config = dict(
    encoder_parallel_block=True,
    encoder_inner_norm=False,
    encoder_layers=10,
    encoder_positions='learned',
    text_encoder_positions='learned',
)
Rows from block 4 of the image encoder of a small contrastive image-text model, named by matrix and row number. Rows with one number belong to one neuron. Each number is 200 + 40 x the weight over its row's rms, rounded and kept within 0 to 999. All counts start at 0.
Before each neuron's rows are labels from the 100 images, of 14848, where the neuron reaches its largest size: "lies over" is the class under the peak. Only what is clearly more common there than usual is listed. The data: pictures of board games with random positions, seen at a slant.
# gate: MLP gate (encoder.blocks.4.mlp.gate.weight, 640x320), inputs 0-31
# fc1: MLP up (encoder.blocks.4.mlp.fc1.weight, 640x320), inputs 0-31
# fc2: MLP down (encoder.blocks.4.mlp.fc2.weight, 320x640, transposed), outputs 0-31

lies over: board
gate.420,144,128,122,141,189,247,167,256,221,190,167,200,215,218,183,219,133,211,211,188,130,199,245,172,233,210,183,196,189,232,222,221
fc1.420,236,234,183,244,188,158,128,256,200,260,192,219,223,205,193,190,223,238,137,204,271,179,172,196,196,148,245,173,149,135,301,158
fc2.420,160,213,223,156,209,165,125,170,217,259,199,189,165,217,135,160,261,265,262,201,130,190,142,271,229,230,164,231,172,215,218,191

lies over: table
gate.70,204,172,170,217,186,169,188,285,191,190,249,235,185,279,176,226,131,228,174,251,258,252,128,145,173,162,190,110,209,188,181,203
fc1.70,225,171,165,181,218,155,240,222,164,174,237,254,268,263,156,225,174,125,198,223,205,243,169,213,186,144,237,220,233,185,145,212
fc2.70,230,131,213,252,208,232,224,231,220,184,214,276,193,218,200,242,152,157,123,251,256,233,191,123,176,207,197,230,208,114,178,192

lies over: board
gate.116,205,195,218,112,152,162,176,228,206,169,289,142,167,254,192,185,179,155,163,195,145,280,233,257,288,166,274,224,139,203,134,240
fc1.116,203,126,199,134,168,212,136,160,161,155,257,273,146,233,149,262,153,225,235,160,186,246,125,172,179,173,151,141,235,166,249,170
fc2.116,181,192,213,248,242,247,173,190,181,155,215,214,184,263,215,188,225,210,252,171,149,270,117,215,205,174,243,201,116,221,162,168

lies over: piece of the first side
gate.63,188,164,169,200,255,187,270,236,232,153,215,126,153,236,170,284,211,165,236,166,263,261,83,149,248,246,217,138,157,151,224,189
fc1.63,224,240,250,161,166,178,160,231,177,170,249,236,236,228,177,220,173,198,190,182,149,184,206,237,151,153,228,260,200,269,162,114
fc2.63,217,167,179,132,259,179,128,169,214,160,214,228,194,220,185,217,184,190,257,251,186,212,177,252,186,262,225,207,160,228,176,221

lies over: table
gate.57,265,181,207,200,192,237,201,169,106,188,245,194,201,214,150,183,230,166,180,218,221,263,222,143,137,215,271,133,213,233,200,220
fc1.57,142,175,198,153,215,177,189,215,211,212,224,168,153,113,205,226,196,180,219,145,108,218,239,257,176,244,251,189,220,219,142,178
fc2.57,201,206,208,141,144,189,180,201,209,212,197,236,169,154,136,255,202,130,134,251,252,183,175,171,196,179,217,199,242,287,209,283

lies over: table
gate.506,153,136,247,260,162,204,237,286,211,184,195,245,163,193,137,204,210,195,172,254,165,220,177,127,163,160,167,142,148,208,169,167
fc1.506,194,190,255,258,172,263,201,236,198,170,237,256,270,236,166,282,138,166,162,234,172,268,164,132,224,205,250,132,206,170,237,163
fc2.506,191,148,174,257,220,235,165,236,250,194,224,279,215,218,243,206,175,202,238,272,154,226,140,152,164,227,244,150,192,166,176,253

lies over: piece of the first side
gate.193,214,169,249,204,184,165,231,195,124,140,227,222,237,180,180,174,197,239,182,220,188,287,100,158,176,183,225,227,226,153,155,261
fc1.193,133,267,163,196,169,223,212,166,211,237,164,184,219,174,144,159,207,224,228,194,187,168,185,249,224,223,196,207,181,233,125,207
fc2.193,151,294,162,261,145,166,296,211,237,257,118,232,174,180,204,165,193,246,171,200,176,158,223,112,165,140,188,234,238,174,194,194

lies over: piece of the second side
gate.578,177,138,148,159,241,170,179,131,173,154,136,231,272,187,206,139,181,185,211,137,132,176,258,196,186,163,245,138,126,235,175,235
fc1.578,229,168,252,219,214,118,192,262,181,202,261,229,151,185,213,274,153,211,155,278,151,216,223,163,176,148,194,285,253,218,136,137
fc2.578,165,243,192,300,167,231,245,211,177,215,147,170,169,138,209,213,173,251,147,149,193,170,237,206,210,184,208,125,227,163,225,171

lies over: piece of the second side
gate.44,189,125,200,219,192,181,166,163,188,145,186,211,140,262,275,195,167,138,148,308,204,237,252,190,226,134,178,159,136,265,217,238
fc1.44,220,239,145,208,196,188,113,166,239,132,117,176,152,215,252,234,235,149,176,243,256,218,194,197,159,179,217,183,234,263,224,192
fc2.44,167,153,239,277,159,133,216,169,236,207,200,221,240,243,243,258,148,250,230,203,193,239,206,149,222,226,183,198,166,147,238,147

lies over: piece of the second side
gate.247,176,135,236,209,191,186,191,231,192,205,261,176,156,241,225,240,226,236,215,245,202,194,175,211,183,169,212,140,179,205,221,186
fc1.247,190,122,168,190,284,207,199,259,201,108,148,238,203,238,209,217,177,206,138,164,146,255,128,176,224,215,148,207,210,174,158,207
fc2.247,195,230,142,151,215,195,241,187,288,215,186,133,190,166,184,221,204,156,183,231,247,145,246,197,219,163,241,207,223,318,236,191

lies over: board
gate.216,239,199,212,225,217,189,190,185,200,130,249,270,175,115,158,248,122,175,149,143,157,148,182,201,194,163,212,150,266,207,188,227
fc1.216,145,161,236,171,279,168,182,194,199,152,251,160,233,221,194,234,227,129,145,215,273,218,242,190,215,214,278,181,161,171,209,265
fc2.216,150,298,184,186,201,158,282,230,277,222,163,263,187,117,179,227,146,214,167,214,202,124,265,178,209,139,155,229,245,146,216,212

lies over: piece of the second side
gate.326,148,243,176,153,187,223,272,239,201,234,223,134,197,173,199,252,139,164,203,249,270,134,240,223,231,243,311,160,236,247,185,194
fc1.326,211,156,195,204,195,258,117,169,130,247,102,209,267,143,171,183,147,252,165,160,162,157,247,185,204,237,180,206,170,221,228,179
fc2.326,177,128,166,185,212,144,163,131,201,180,189,165,167,235,211,208,220,202,245,222,144,287,139,219,251,275,198,172,149,267,156,175

lies over: table
gate.97,167,167,207,251,193,243,232,230,193,112,165,209,264,295,205,213,249,159,183,282,170,197,114,167,189,161,222,159,189,123,139,129
fc1.97,243,261,180,214,188,172,201,218,172,149,285,198,159,221,164,156,173,247,190,182,249,219,213,190,176,233,204,262,214,208,233,198
fc2.97,192,204,193,119,172,161,209,141,189,252,210,132,232,177,206,144,230,249,250,177,194,159,238,272,261,209,235,210,208,248,209,234

lies over: board
gate.206,245,227,196,261,170,156,161,173,198,195,243,176,187,245,228,220,223,199,161,151,161,154,189,187,194,213,184,220,223,204,228,245
fc1.206,162,160,224,162,243,238,188,171,212,169,231,189,260,167,179,152,256,199,214,202,161,249,192,191,192,234,265,169,228,209,148,263
fc2.206,256,209,235,229,156,281,219,120,249,209,119,209,194,180,155,204,142,260,144,162,164,180,300,154,179,146,221,202,197,132,185,212

lies over: board
gate.434,279,139,224,182,208,143,246,200,111,176,240,223,170,160,156,158,239,201,219,244,214,237,108,256,128,238,230,145,186,239,188,217
fc1.434,172,166,210,158,174,187,208,207,193,226,124,219,164,143,221,154,203,136,250,171,194,128,245,135,172,243,142,129,193,222,191,270
fc2.434,253,211,230,225,204,276,259,208,207,168,210,208,230,144,229,151,140,180,211,134,213,163,268,160,206,175,184,246,221,152,218,202

lies over: board
gate.435,222,227,251,188,155,149,223,255,129,171,235,159,235,207,175,181,227,214,218,222,213,229,147,127,199,181,223,218,276,175,139,238
fc1.435,172,293,177,203,136,166,199,169,205,163,142,162,186,208,201,240,173,238,198,209,189,164,201,201,167,201,166,231,160,150,210,184
fc2.435,241,194,178,222,240,248,230,131,218,217,158,262,160,303,228,169,245,214,232,244,147,206,174,186,161,150,183,170,112,223,123,241

lies over: table
gate.441,206,127,198,210,257,201,233,128,115,192,157,192,298,135,198,181,268,165,207,261,196,174,146,173,213,269,193,150,209,127,181,141
fc1.441,162,244,180,179,181,180,224,250,179,212,168,224,146,145,265,176,242,229,248,179,182,222,260,207,236,202,190,281,148,195,207,313
fc2.441,248,173,187,106,182,193,178,200,169,205,188,160,196,176,207,160,263,189,197,245,225,168,202,245,219,212,169,157,249,280,243,261

lies over: board
gate.249,199,240,252,194,203,106,262,190,249,122,170,143,184,165,140,170,194,197,164,140,172,228,255,243,192,184,223,218,211,226,199,172
fc1.249,216,246,259,186,208,202,259,229,166,134,174,131,278,252,199,156,228,167,192,159,202,179,261,231,241,261,149,178,255,218,137,271
fc2.249,170,218,249,222,195,191,187,160,158,224,241,143,245,216,281,121,212,247,224,154,107,218,291,202,225,211,189,223,165,201,184,164

lies over: table
gate.42,103,233,159,266,182,215,238,146,249,178,248,238,163,177,217,207,161,263,205,170,172,238,183,144,119,230,258,184,262,216,207,192
fc1.42,189,150,129,243,196,286,199,174,172,187,143,181,182,199,200,245,192,202,231,185,259,211,161,123,252,148,145,230,279,215,195,242
fc2.42,172,210,258,181,159,158,173,147,240,174,142,217,234,177,136,242,152,224,197,277,146,235,172,148,193,213,194,191,210,164,186,180

lies over: board
gate.308,267,240,191,179,228,198,166,211,249,174,207,148,171,126,241,175,231,239,243,134,98,152,180,237,191,226,132,203,168,214,234,195
fc1.308,184,214,228,169,215,181,201,197,144,274,205,247,249,235,208,210,185,170,167,244,279,249,195,142,205,235,270,170,257,202,171,244
fc2.308,197,227,147,293,230,180,177,191,221,132,114,251,156,194,164,241,186,212,213,239,175,183,210,180,134,237,190,122,165,115,140,206

lies over: piece of the first side
gate.408,175,162,209,206,221,173,205,197,209,203,140,152,164,270,156,229,191,261,182,313,221,204,101,167,241,142,219,249,235,207,218,152
fc1.408,188,159,166,150,225,158,221,157,200,255,136,165,219,185,190,212,210,178,276,166,186,216,218,184,220,259,234,160,237,259,203,228
fc2.408,178,202,265,175,213,158,110,238,285,185,269,161,240,259,176,226,192,265,246,207,160,196,228,256,237,201,179,235,153,270,185,192

lies over: piece of the first side
gate.458,189,170,216,143,222,209,233,219,133,254,196,176,212,196,207,184,235,265,255,250,225,160,91,211,186,165,207,220,169,152,155,214
fc1.458,229,174,236,178,220,165,235,245,143,212,233,155,193,229,210,211,267,199,224,270,243,205,196,151,227,233,208,191,232,225,268,188
fc2.458,142,203,166,227,223,120,144,219,293,163,252,195,246,243,264,260,206,176,240,222,202,177,211,200,249,250,177,147,173,291,203,130

lies over: board
gate.398,230,191,197,210,268,193,145,171,207,250,216,169,175,221,172,145,207,174,235,232,163,195,228,233,152,267,252,252,176,264,213,208
fc1.398,217,208,298,225,181,191,201,254,154,169,284,150,143,240,243,238,171,137,213,179,245,223,227,210,208,155,247,200,148,222,248,153
fc2.398,222,230,214,184,181,164,281,224,258,212,261,139,169,152,230,217,166,183,157,217,179,137,294,172,238,142,174,238,241,235,246,244

lies over: piece of the second side
gate.246,140,194,189,209,221,210,192,103,136,199,160,202,164,162,168,225,181,176,228,152,139,178,169,188,204,236,166,143,183,237,153,289
fc1.246,180,169,234,221,188,240,193,246,250,203,159,125,122,231,176,192,238,200,117,164,210,168,190,201,216,215,113,199,170,249,244,231
fc2.246,173,248,226,152,189,231,203,163,253,245,262,199,171,127,197,182,149,232,164,141,239,135,248,237,241,128,177,232,302,233,198,208

lies over: board
gate.404,232,203,233,247,203,116,153,239,262,168,183,190,216,224,206,215,166,275,129,275,173,220,246,162,154,123,222,284,130,165,260,188
fc1.404,146,222,233,183,156,189,180,190,189,228,226,228,174,198,199,161,191,250,221,147,193,178,130,177,214,279,121,246,236,191,228,198
fc2.404,226,133,190,153,166,195,244,219,216,224,222,207,200,207,231,247,148,198,169,177,232,197,206,140,272,142,166,239,276,217,181,190

lies over: piece of the second side
gate.94,237,143,223,215,166,278,196,123,223,212,217,180,207,172,218,157,166,233,215,195,141,256,256,186,153,153,256,194,161,139,219,294
fc1.94,159,232,147,231,190,238,112,202,273,187,214,177,223,179,232,213,169,225,189,239,101,156,238,152,179,164,190,201,187,209,240,229
fc2.94,206,155,251,204,181,216,176,257,140,194,241,229,241,267,205,228,233,145,220,177,266,251,138,196,210,208,256,261,156,191,164,210

lies over: piece of the second side
gate.278,140,127,197,225,213,251,156,173,138,226,179,188,238,249,191,224,181,227,227,227,239,213,198,185,219,254,279,182,222,254,258,236
fc1.278,215,143,191,141,211,195,211,162,188,214,202,246,231,200,263,117,187,194,230,170,210,287,160,212,214,237,188,155,234,196,223,258
fc2.278,166,160,204,166,196,126,216,165,153,214,217,124,202,258,179,199,272,207,237,230,199,220,152,266,272,251,154,156,230,233,166,174

lies over: piece of the second side
gate.581,216,224,117,146,185,151,154,234,211,122,193,136,235,186,189,138,260,126,191,243,231,242,245,184,184,159,207,243,252,161,221,188
fc1.581,248,173,216,251,212,175,186,178,125,192,237,217,148,176,254,234,257,294,223,180,168,174,177,258,179,228,172,202,225,277,288,141
fc2.581,225,280,255,254,206,255,202,224,275,158,220,238,198,142,153,229,140,228,145,174,215,186,244,134,156,171,206,239,182,157,152,219

lies over: table
gate.146,167,152,262,266,147,258,227,259,228,241,168,178,204,253,220,227,236,276,159,210,173,159,197,202,137,158,199,210,210,195,219,192
fc1.146,160,166,218,118,180,169,224,138,186,196,196,226,139,169,157,228,176,214,228,124,231,254,226,176,189,165,200,289,206,238,124,114
fc2.146,249,222,180,140,213,189,234,161,158,237,176,135,199,208,153,166,255,194,240,108,226,257,233,256,243,224,235,169,185,222,189,164

lies over: table
gate.566,159,204,231,262,186,197,203,271,174,161,206,256,221,187,213,256,131,122,211,218,141,200,202,145,233,195,183,184,157,227,185,223
fc1.566,165,199,182,187,229,265,235,260,176,208,213,256,157,153,253,251,213,190,180,202,265,158,194,133,235,223,177,172,212,139,189,234
fc2.566,242,259,204,262,145,219,235,221,179,125,185,152,161,232,184,211,135,113,125,162,203,256,283,118,171,151,234,251,246,165,198,240

lies over: piece of the second side
gate.154,121,222,188,209,179,148,251,174,188,250,244,161,228,156,230,253,260,235,256,185,183,230,205,260,251,229,224,216,299,188,224,249
fc1.154,186,126,223,177,275,196,208,145,214,230,151,267,169,194,228,233,220,224,263,169,147,203,242,225,220,224,201,176,244,139,163,245
fc2.154,170,221,152,158,205,192,268,237,287,170,194,183,180,219,206,226,203,181,209,186,148,133,253,152,222,144,147,174,233,226,191,127

lies over: piece of the second side
gate.199,226,202,214,174,221,204,220,206,234,211,197,203,176,229,229,173,113,197,168,203,161,215,207,218,243,177,214,216,181,230,155,245
fc1.199,175,216,221,147,247,186,206,248,193,164,226,153,237,148,195,145,215,224,172,182,177,239,215,198,190,155,162,222,126,166,244,207
fc2.199,188,167,151,194,209,202,256,197,217,157,257,186,236,181,205,264,210,113,216,220,244,209,248,145,199,166,230,224,222,216,161,190

lies over: board
gate.426,199,181,219,222,144,143,238,258,245,157,181,228,196,191,197,269,202,201,241,157,225,235,207,185,209,209,207,231,206,173,187,183
fc1.426,158,223,163,222,240,236,177,203,139,194,186,143,206,150,287,192,224,270,219,237,152,243,268,160,193,156,262,209,206,218,222,276
fc2.426,176,168,172,166,252,128,148,174,155,222,158,141,231,213,200,227,224,207,255,194,141,274,141,196,243,248,179,169,197,134,144,170

lies over: board
gate.462,220,150,224,166,240,207,160,228,177,186,187,227,137,249,106,158,252,278,184,159,156,172,179,226,206,176,133,165,175,245,252,232
fc1.462,137,205,146,216,238,140,208,200,212,149,172,226,291,208,212,235,169,170,205,215,280,255,210,158,197,221,268,239,239,156,202,220
fc2.462,249,171,184,212,258,220,173,178,190,200,140,200,148,213,221,202,190,257,172,210,132,181,177,180,170,178,193,157,187,178,179,198

lies over: table
gate.99,185,197,192,253,144,277,226,220,174,246,208,184,189,207,196,221,143,238,231,222,242,288,111,129,176,189,233,187,189,170,203,220
fc1.99,226,195,166,115,249,213,193,219,225,154,189,170,199,121,245,169,218,156,194,189,176,196,221,271,242,221,201,203,166,260,166,171
fc2.99,151,275,185,188,190,175,148,216,214,198,180,117,260,186,161,163,249,227,275,166,195,197,188,271,199,222,126,166,168,279,175,197

lies over: table
gate.367,203,229,201,222,115,213,273,255,193,239,158,252,166,255,200,245,275,245,220,217,247,183,230,114,183,126,168,129,203,171,166,182
fc1.367,222,164,192,197,189,195,250,249,232,200,125,244,200,190,196,154,248,131,148,198,228,172,192,176,170,185,210,218,262,179,235,194
fc2.367,217,176,243,234,210,272,134,269,258,201,213,247,185,199,202,226,159,203,166,247,219,211,157,149,172,188,210,208,182,160,217,267

lies over: piece of the second side
gate.207,225,162,241,221,223,258,250,156,193,131,162,121,225,181,175,163,142,231,133,150,242,239,168,216,198,222,237,237,172,150,249,185
fc1.207,219,200,233,185,162,250,241,175,222,209,189,176,252,237,206,253,155,172,158,258,195,189,194,189,187,159,181,188,223,119,184,149
fc2.207,149,194,204,124,223,179,207,151,177,254,258,143,268,130,226,174,170,221,214,157,243,154,270,230,272,221,202,274,201,272,208,162

lies over: piece of the second side
gate.289,237,206,116,97,179,259,136,240,218,199,180,193,250,203,182,175,229,205,251,236,227,192,219,256,153,181,302,236,232,261,184,245
fc1.289,204,172,213,161,206,204,227,149,248,223,159,173,235,205,180,158,180,104,258,231,118,255,260,209,174,165,249,232,211,166,143,241
fc2.289,168,138,173,123,163,157,196,206,179,255,210,190,199,243,226,201,230,177,250,205,182,239,171,249,239,208,207,221,150,247,178,218

lies over: table
gate.185,183,254,157,205,234,144,153,165,114,131,140,136,307,217,214,211,203,202,177,229,280,160,153,177,145,195,176,91,262,180,230,230
fc1.185,168,218,213,168,251,215,232,174,115,167,157,158,187,191,206,213,224,198,124,266,288,188,188,219,223,238,165,204,276,169,210,236
fc2.185,171,266,186,235,111,172,225,178,141,211,240,224,250,125,189,218,183,147,191,138,217,198,212,209,157,213,259,159,175,142,117,169

lies over: piece of the first side
gate.53,194,181,211,159,258,293,223,172,138,249,217,163,182,165,168,250,199,130,231,185,183,239,208,204,188,187,212,183,268,195,183,189
fc1.53,157,161,208,241,187,177,217,234,208,212,237,239,267,210,180,236,134,135,161,270,162,261,262,175,239,142,288,173,267,172,199,236
fc2.53,175,180,226,288,193,121,179,227,219,201,212,204,177,298,222,248,231,238,207,189,140,157,151,190,215,181,142,194,185,213,247,159

lies over: table
gate.171,144,161,247,228,162,228,206,210,155,173,191,173,209,202,161,222,208,153,205,201,171,163,139,168,172,158,237,167,151,188,164,224
fc1.171,138,205,179,219,216,261,230,220,182,173,117,186,249,207,194,260,214,206,149,233,225,135,164,154,131,205,184,169,218,169,169,155
fc2.171,213,168,238,239,215,228,177,264,254,208,190,262,188,209,180,235,115,200,138,242,228,224,174,145,199,181,179,251,164,106,212,193

lies over: board
gate.84,215,66,207,190,208,257,108,167,140,157,270,167,175,179,189,181,187,191,247,213,203,227,161,218,198,181,264,201,200,155,217,217
fc1.84,127,183,173,236,218,199,246,106,201,181,135,177,266,120,204,246,201,210,264,223,136,156,177,216,170,242,208,191,211,191,166,189
fc2.84,259,205,271,149,179,258,147,174,206,200,219,185,150,139,159,147,224,222,173,147,240,220,243,263,229,199,175,312,234,203,196,275

lies over: board
gate.514,235,156,151,209,149,171,198,160,259,216,170,272,153,117,221,221,220,178,156,109,213,266,198,248,210,240,200,190,162,211,154,212
fc1.514,214,137,207,141,158,247,240,231,164,209,189,185,134,244,261,260,171,143,180,180,250,199,209,170,177,174,200,153,157,186,201,243
fc2.514,207,159,162,244,171,192,272,209,222,185,223,206,212,207,296,232,167,192,219,185,103,202,215,186,208,161,249,158,181,177,215,190

lies over: piece of the second side
gate.211,230,205,158,195,243,228,198,242,135,195,195,178,215,167,233,220,203,321,187,199,146,257,234,224,112,140,218,177,205,213,267,181
fc1.211,213,199,172,236,201,133,124,161,246,143,171,148,206,191,165,196,159,222,245,186,258,216,167,226,179,259,203,207,153,223,216,233
fc2.211,211,172,197,243,212,199,163,205,213,134,229,236,220,224,233,234,199,185,212,289,183,212,134,156,136,195,265,211,188,193,244,265

lies over: piece of the second side
gate.28,126,267,253,213,250,222,245,162,151,180,158,184,240,215,182,241,161,281,220,163,230,224,258,213,193,213,197,250,175,129,255,223
fc1.28,172,166,181,226,177,141,256,218,145,281,228,139,177,241,233,234,182,145,134,198,161,235,223,224,181,170,230,196,273,179,222,154
fc2.28,203,192,259,228,207,169,156,175,150,223,263,169,260,233,267,143,195,246,216,137,139,256,258,232,223,246,202,247,154,196,186,168

lies over: piece of the second side
gate.212,152,150,138,261,222,225,201,189,225,202,181,245,240,151,260,229,132,189,154,152,156,248,195,150,195,144,196,167,222,200,197,180
fc1.212,226,218,221,234,205,200,276,240,219,119,220,224,250,203,232,218,114,206,228,253,123,223,255,164,188,246,186,235,257,185,216,210
fc2.212,132,197,263,208,132,141,212,215,188,218,223,172,212,230,151,224,238,214,199,203,190,233,215,253,257,238,142,205,203,175,160,195

lies over: board
gate.134,243,244,191,202,182,201,228,149,176,214,175,162,256,232,145,231,173,191,224,199,190,157,167,200,157,184,239,256,168,153,173,174
fc1.134,212,150,127,262,269,237,199,294,252,164,218,242,262,132,274,167,149,181,223,147,216,216,304,166,160,260,216,160,164,215,191,190
fc2.134,184,293,335,225,179,209,197,239,258,162,219,149,197,192,174,202,177,215,131,181,159,197,220,179,217,146,212,284,181,230,188,269

lies over: board
gate.508,191,202,238,156,249,182,187,166,198,130,166,222,176,191,233,187,211,179,194,197,277,241,174,170,219,275,163,158,253,181,264,192
fc1.508,224,237,185,184,214,167,222,192,223,209,230,224,175,181,207,209,192,192,258,129,239,265,224,208,189,169,172,231,214,133,158,204
fc2.508,218,164,187,126,225,152,157,238,155,223,165,247,237,259,220,184,227,228,257,233,266,221,94,207,204,223,203,168,217,157,200,215

lies over: board
gate.225,276,160,152,151,236,200,233,154,225,156,228,189,216,201,165,172,188,230,210,111,211,212,134,212,229,193,238,207,162,178,203,271
fc1.225,233,156,205,250,244,228,166,108,186,207,188,229,167,151,198,260,139,242,207,135,186,237,178,190,132,246,248,112,213,212,198,208
fc2.225,164,180,117,121,171,201,215,152,159,247,108,301,168,218,187,203,178,250,188,279,243,215,144,201,150,191,187,120,225,113,167,216

lies over: board
gate.433,180,139,221,215,197,292,144,185,209,255,241,149,217,237,133,187,193,166,171,171,210,224,219,221,222,231,231,227,262,206,98,202
fc1.433,259,274,198,169,189,192,188,251,233,203,207,129,203,134,192,222,177,190,159,227,188,178,190,177,156,175,295,189,192,216,204,218
fc2.433,133,259,237,211,153,148,263,247,243,235,216,187,158,175,214,249,140,216,151,206,216,125,291,150,258,142,169,241,278,192,254,217

lies over: board
gate.632,246,166,245,154,189,141,214,235,252,226,190,181,158,193,245,148,225,229,216,193,128,170,205,262,233,185,201,231,152,195,256,237
fc1.632,186,175,222,184,199,179,245,185,140,197,168,226,244,225,211,230,211,210,255,188,202,199,179,172,165,252,216,195,247,130,174,217
fc2.632,168,223,139,169,207,224,221,218,128,275,105,245,180,185,178,118,225,283,195,227,242,147,119,248,171,189,147,170,222,141,241,163

lies over: piece of the first side
gate.77,163,199,239,259,194,205,193,211,214,142,214,139,189,268,206,161,276,183,194,155,215,219,119,226,261,187,171,146,130,236,284,247
fc1.77,181,163,116,139,196,177,124,241,191,191,179,174,220,141,207,221,246,263,242,165,192,148,236,219,198,246,268,202,279,158,179,241
fc2.77,217,225,119,192,247,214,166,133,221,137,182,154,221,206,186,204,187,204,230,170,145,190,243,210,203,240,227,176,171,247,132,195

lies over: piece of the first side
gate.108,253,201,240,264,123,159,166,173,226,186,149,245,195,204,191,168,217,297,177,234,178,169,202,149,197,125,185,274,204,136,214,155
fc1.108,152,204,192,136,222,238,143,128,187,186,182,177,248,207,229,165,187,181,171,178,144,173,264,186,197,172,226,171,211,226,139,261
fc2.108,283,168,172,258,133,229,251,109,169,239,189,190,173,150,273,165,171,184,145,198,154,207,283,219,198,185,217,181,211,193,216,247

lies over: board
gate.328,229,233,239,181,257,276,208,169,205,254,137,238,195,208,223,229,198,274,162,176,153,276,188,239,185,224,280,226,217,151,208,234
fc1.328,244,219,157,188,166,235,143,158,249,134,245,264,212,131,161,243,188,183,204,177,182,261,172,159,239,190,285,230,205,168,257,245
fc2.328,219,180,131,186,230,236,204,207,228,214,156,266,88,262,188,216,209,242,188,189,155,205,169,155,165,218,225,164,99,175,173,236

lies over: piece of the second side
gate.629,127,182,209,129,280,179,133,215,139,171,255,152,240,168,192,150,143,183,211,216,225,180,150,222,186,187,240,250,213,199,273,143
fc1.629,192,175,196,179,186,203,186,250,181,141,217,231,203,168,228,226,121,233,102,181,138,190,209,180,165,130,238,225,217,157,274,241
fc2.629,175,159,186,177,144,148,193,163,177,242,234,156,197,236,242,282,244,143,217,253,201,232,160,189,229,261,162,174,240,276,153,189